From a checkpoint of a small image classifier: widths [80, 160, 320].
Rows from block 7 of a small image classifier, named by matrix and row number. Rows with one number belong to one neuron. Each number is 500 + 50 x the weight over its row's rms, rounded and kept within 0 to 999. All counts start at 0. Numbers have three digits each. After the name is the row's rms in percent of the matrix's.
Before each neuron's rows are labels from the 100 images, of 14848, where the neuron reaches its highest value: "top examples" is what is common among them. Only what is clearly more common there than usual is listed. The data: cartoon faces.
# fc1: MLP up (model.blocks.7.mlp.fc1.weight, 320x160), inputs 40-79
# fc2: MLP down (model.blocks.7.mlp.fc2.weight, 160x320, transposed), outputs 40-79

top examples: red hair
fc1.118 076:511495576485397590610546448552608491513492421487442470454463514481536476520362485536527496436532546466456484562489518558
fc2.118 068:497534520516511582497514558443451584420468550604505521526434525447549478454425522464398390516464488470504575519510532481

top examples: purple hair
fc1.170 076:516484551500491441488516431462415464428452482527592403536456543412457574418447439475588512517411542568537522431474555474
fc2.170 076:508501492466550573504553477411481598502456499547442555524429543487436517470412477459426527432547515519547540485511626526

top examples: purple hair
fc1.160 078:536509522451442510494511497500515558579459526477543686517475457487493579519399533509492514468435438537543570442455563574
fc2.160 081:481545534563473557497508554462563412477525435492529562558499457544514497485485429423478427524526516473492483494503527445

top examples: blue hair
fc1.76 091:475532447494511442503516597536518567398500496514554571480509490534422483498408462484438488477437410470592387501443552483
fc2.76 091:503515513507419500508386486500466435445444444505520468426483471553538464519496576475482504480496500523507492526526481468

top examples: red hair; yellow hair
fc1.219 065:477461540571569532453577501611557506497525496565526484537558480512522436447560504365620504522489435432441503505428486507
fc2.219 061:474564431508441462386532461441534645467516492528529499468564486416540466483450388576594516517567478518530519552539433604

top examples: black hair; beard
fc1.13 125:501540506519486472507623503506467492478479470485518523505450535478536524428632464532565554493478410463503457478567583496
fc2.13 112:452515523538570544452494477592412436590553468504502526572490371538426426604471470508552490473426548494553542532529462544

top examples: teal hair
fc1.267 123:493478464531560475412457479496521524402552482454473552514401554508524539401437565381497441512448528493459493440489522513
fc2.267 115:438583510515519486483435417494496423501504520456463564431487508507511573510497543551524552499501399541466511539425432465

top examples: teal hair
fc1.224 101:499391483502458533611490474424484517469489439464534457501600564529454542448455490489552381482462520388504593484513414465
fc2.224 088:551587527481500476491454489554546485536508460500479467491494402434475461427437482456475447456578472457497525542546608449

top examples: teal hair
fc1.28 057:460458503444421460572518505509491593514569499491500411530536555516540529473495507470550496488545497516400442476564461489
fc2.28 058:539552482455483439492431484407565478502529515499548517544548466533467503450458431521530529482534530523396466461453492507

top examples: teal hair; a mohawk
fc1.196 081:469498485559437506566467440510412431526522408481425486492562448633474539551443465503451462528464549416556486553513526512
fc2.196 085:427547565395508441452419503495442582519532430574518429458507572539477504528459486434530485492518499499469501595529504457

top examples: white hair; curly hair
fc1.130 106:492626421539451467473503519476475536515445448479559496470508460509459548566604553415568462511521457511443536469600555398
fc2.130 099:552518616544492556482533466427519505565498459536576547506410466427468502533482485584434544512472573508485470556453497512

top examples: teal hair
fc1.304 127:416456536560451596526400459464500418416571526431519531552462492636434443531453573557485431494475564502482503527517560452
fc2.304 129:508436514531444502564402455475458526550446436560495505521450529485446532484547498516424392570652509575470552508594486501

top examples: purple hair
fc1.83 056:530541556491454500477591514614471559480479515483536511529466510500436497537429532449450474542463489538488520503459554586
fc2.83 067:513443431508530513513576492450459641486495466539528510482518520493554514569452554559530525501524551542509487572549504452

top examples: brown hair; blue hair
fc1.98 099:561415500555473491511498485454399523414480462411415512521567494509568435588554522491548487569543430518435555469466497525
fc2.98 108:459496631496458463488425518478539490412494381438456519499465432536496497515473443492449487448485444683484424495486511551

top examples: brown hair
fc1.245 080:539509503463498497546537472440545457544424496449446494500453474530535428471531373470515546634508524341475527564478484490
fc2.245 087:439421564472473531480491548515433531450440526496586573542458547507570581493461491575490493435516459575415485491423465571

top examples: purple hair
fc1.292 084:464469488543513566409603483486469544393483473535579523562594507529478471534539397494572497554563531606492477479537554506
fc2.292 086:425510503618474472562547498452427524441455388498429470570451504548479558453472400471585484453501538579505516529547456430

top examples: green hair
fc1.149 122:489562494430464497516451488588469469403527494531508536502576452500485479463521498511488555455509474469514486503469432495
fc2.149 124:507475531398553528462540575619526401556417423489455515491488478506502503604508488509496569535402492412469497495509504427

top examples: black hair
fc1.294 076:468529474504536527543479579498511498487457502566490536478547443462513526513430471531463483505419457517461574475487628558
fc2.294 078:472452507520544440450515541413500484493530542427524592470466414502510513503527551560455590545561570514474504443468535414

top examples: black hair
fc1.86 079:500513430559594480489483631497495540509535462539496595419589525520421495456480434409441518501547454486456533421491503459
fc2.86 081:533471514553521458520550437521483553520571470481521502523501502469540463519603484587539475469552545465528467465542405529

top examples: teal hair
fc1.84 106:440427468454549508443490519519552596376504441465456607510527463486398557567538450576544556511533493493496519490482485430
fc2.84 098:494494456504528473475436544545556548485523449409581436430516476502418474472470474474558490533547541447531445501496532487

top examples: white hair
fc1.93 145:481470482498590496453569470533504562511514461551473508570568462524477537418501450459520390519402443411462518487473571494
fc2.93 129:563556523486493549488482491520450462509582526427456521495469502526511498490418488494499524616527415517577506490487453421

top examples: purple hair
fc1.0 062:542469571534484552558490562519479549506466517453502547576394475406586384536502536435472528611422449486554510470523552481
fc2.0 067:428362543561505497433552555564495599500478440600507397612542531463418532512390504550571467495456532586471455573545526436

top examples: purple hair
fc1.100 110:455598497472461513470549510558535496562589488439537457511556469493468516568509476452491560486555603517499486473485574482
fc2.100 119:497499533539409506455585488536444516581504421496445402439516492440487535510508466500564454540453534471528451477547495592

top examples: black hair
fc1.281 117:528482416505525523523564525559480474497532540440473510466447572409526537456540548456488492529472534418493459504554575510
fc2.281 112:522559460484400497458485509588424478503444446537562485557501495495439451429489424557560549572529560494501480554488403541

top examples: yellow hair
fc1.148 104:500455494520548476472445543479526537441412512421455601527548486526520403434519497491465489459501506488530517440543529541
fc2.148 117:426452474401484511455461465508477533518566574479501428516483471579444576497482484577557408483401485427419471495562520416

top examples: pink hair
fc1.78 083:525451510557470463408346551508482568562559473516543525476506480446482603583506516508544414532474450574486500470509516489
fc2.78 088:386419575448551506612333528523413483555563488547475535498522529458499567498463429469493523465541445479481531520451476564

top examples: pink hair; a mohawk
fc1.11 104:499567571616494490486456470465507476526521516437566450498464498473433529564523547448578499466538445448567499477519560444
fc2.11 095:472430518426532574543399399473493392566453545520490426541457555494520476458437440463437555491497492534464471542534484529

top examples: teal hair
fc1.232 127:494554541450408477524417492434504460551516444402630590461424459498576563464398517471474468488563531535436533513633506491
fc2.232 124:453457569494481535529452494543519532518457456552453538479443450491535599537504565542444475457498472569512527493521519478

top examples: purple hair
fc1.312 068:512487563511523471476477428503421513455443458553481425509518496519475441534478449445494497491494471537465478631505522542
fc2.312 065:465536447512575447481508462471507555469496469484505622434477451470548448532537424446500495428511493463581528474434561471

top examples: white hair; blue face; pink hair
fc1.239 091:560471487506495515470517547558528517474482521527496489461530378518509535432549471539542402524467512503486452432425570451
fc2.239 092:480461525438520547488480456499546536399455643466491526472541540538526528488480391460566417597536384439453506442398431451

top examples: white hair
fc1.177 080:437545424397507488502531535492495513546520508608547508367527496408441486459475527359495451447584520564485584334503482547
fc2.177 083:564563491514450496530471483555549570528586526444471393528508554477426429468487545505489547475435525466463566597491429563

top examples: green hair
fc1.226 086:546559388521466498518502498514597555516490518624514532541497484529458525540420506468471482505411502393473537500460484494
fc2.226 097:454462566496446510547476520473486567484490483475361553511402480488522475559497575472540554549473548540430421517508510419

top examples: black hair
fc1.46 081:419525396591453487520609437458509473531468531533536501552535455467494548430620562514662559524416489451439497461471461461
fc2.46 091:502572447474549533436630554534437554523450532554567546496559498458444429541459459482517537454560480504468613483538548501

top examples: green hair
fc1.254 117:425447504441499547511538545466484529414512493518526428463546472596476469533477542458567486559500503393509586479514544432
fc2.254 116:531507511450450548499449496568512376545428465424460493425547614485509541539443445517515528434531422536457513484426363479

top examples: blue hair
fc1.97 086:495545496395442500381423452514541495495514587555570507532410494460537484490553421468524405448446438549556401574466576491
fc2.97 084:461498466387483469510416486510516524464573518525515379553477515481521579405455514483510512527475578491548536491481444472

top examples: yellow hair; a mohawk
fc1.9 137:484526456473464457461442457448523457416474525507498573595509562451471486556497494517528486501487487385495492505491490480
fc2.9 139:485486548478473575517475503505452458570490553580474412465543455504487390528501457489580504402499469495483564489544500560

top examples: yellow hair
fc1.280 101:516515465651508531565506432511513540563563496509540487563421481478510494423427508531475547429512549565428471487393490568
fc2.280 111:436419470520449563438503453458496514439532563381396521529534447415534533483567550562587461432537480545425487453595565423

top examples: brown hair; a mohawk
fc1.273 075:505536495498522579499485392493467515474540432513431450568508458464456580481393457525565474659521513451450550484502503509
fc2.273 091:437494420447558496544655437451442458553477479515460501521523518544562544540594500526449467506552576471485528484492375500

top examples: red hair
fc1.45 115:464502490556499500501542453454560476383515507449487480545521456507536478512474572442439535500504501542484519505581541479
fc2.45 123:526459525458481475490516502419513460539553545467514513492607531490522485476483530490555433557583487547426483568471445513

top examples: red hair
fc1.155 090:457477566400551545495483507495513586526449501495462568484525497538445543538546494438517553460411515480366506481504572479
fc2.155 090:412532519560568475469607446568413511520545535542485476490512446560506514535480468509473445497518535559507485472507502448

top examples: pink hair
fc1.225 087:478496457579531443537514490556461469411486534530610592475544450496531466446592493464469542580443496439572470518512556580
fc2.225 082:518551514539462476441532484523657550535507464440406441446475454496616514453571527570524595436455517518484470547439476484

top examples: blue hair
fc1.316 086:459554489500487444507499459530413417574436565470532572522485526489533376535526479498514450533511471537442582567545535492
fc2.316 094:425566511486460511437397497438483446471428497470544438520512450511528508542619541517545438533581465468453530505463501432

top examples: black hair
fc1.200 142:450475405529463474506455476470530450452542556450564593531451544450502525428441482558492512518486395433468520495499608505
fc2.200 140:478534506404422461616496397440432535522579469564475489488538607524486552430521528497547588549430492477504505489526543526

top examples: green hair
fc1.110 056:493565452520543479397495561554516548487460499509478482513479520478523433496424530453517472513422418517572518394523541568
fc2.110 056:492427434430421424364489483481532550517528543434602528481411558493588505627482527538516584570521475465533489480443518541

top examples: pink hair; long hair
fc1.77 130:583499547524508456485492617485489446453513466411553599475517543456533435419444498539526444527507429557455484514493590503
fc2.77 129:528554541568542541465385487500496534452481548518394510461509406543518562562539571550495464506521513470450475502510427508

top examples: green hair
fc1.271 060:591526487435485455503455533556587611536488467463477498461531523518481401545359471567499555410494541561454462574465547594
fc2.271 068:571461477474511505495499432461479554500536450527505492570493451486417537520508526408545455435515515477468575442437576480

top examples: yellow hair; beard; grey hair
fc1.301 106:516476485477526399376427529534503438520595517549456388500439486462565532476536374516569502492391508597478520563494519482
fc2.301 111:500632507494483488427501480554519554504525492421512482390532467493480526500405506452392459561506439452569401520518584541

top examples: white hair
fc1.38 091:465498467530516483495560374466539530475429531547536558447565513514480592561484424512588437483436520605468505457496536490
fc2.38 092:439570492479461413594533477441475553494546641486433445493448529533504513441544471460430554499445521440487515547481595417

top examples: brown hair
fc1.44 087:510480466595473458588555482456521410471465425443458527416448469477542635553467514485498461541505459534525427452540529494
fc2.44 100:477439556527473483566485437525491497609457439583516509512479441555548449487475554514509538428428444615462540453483506508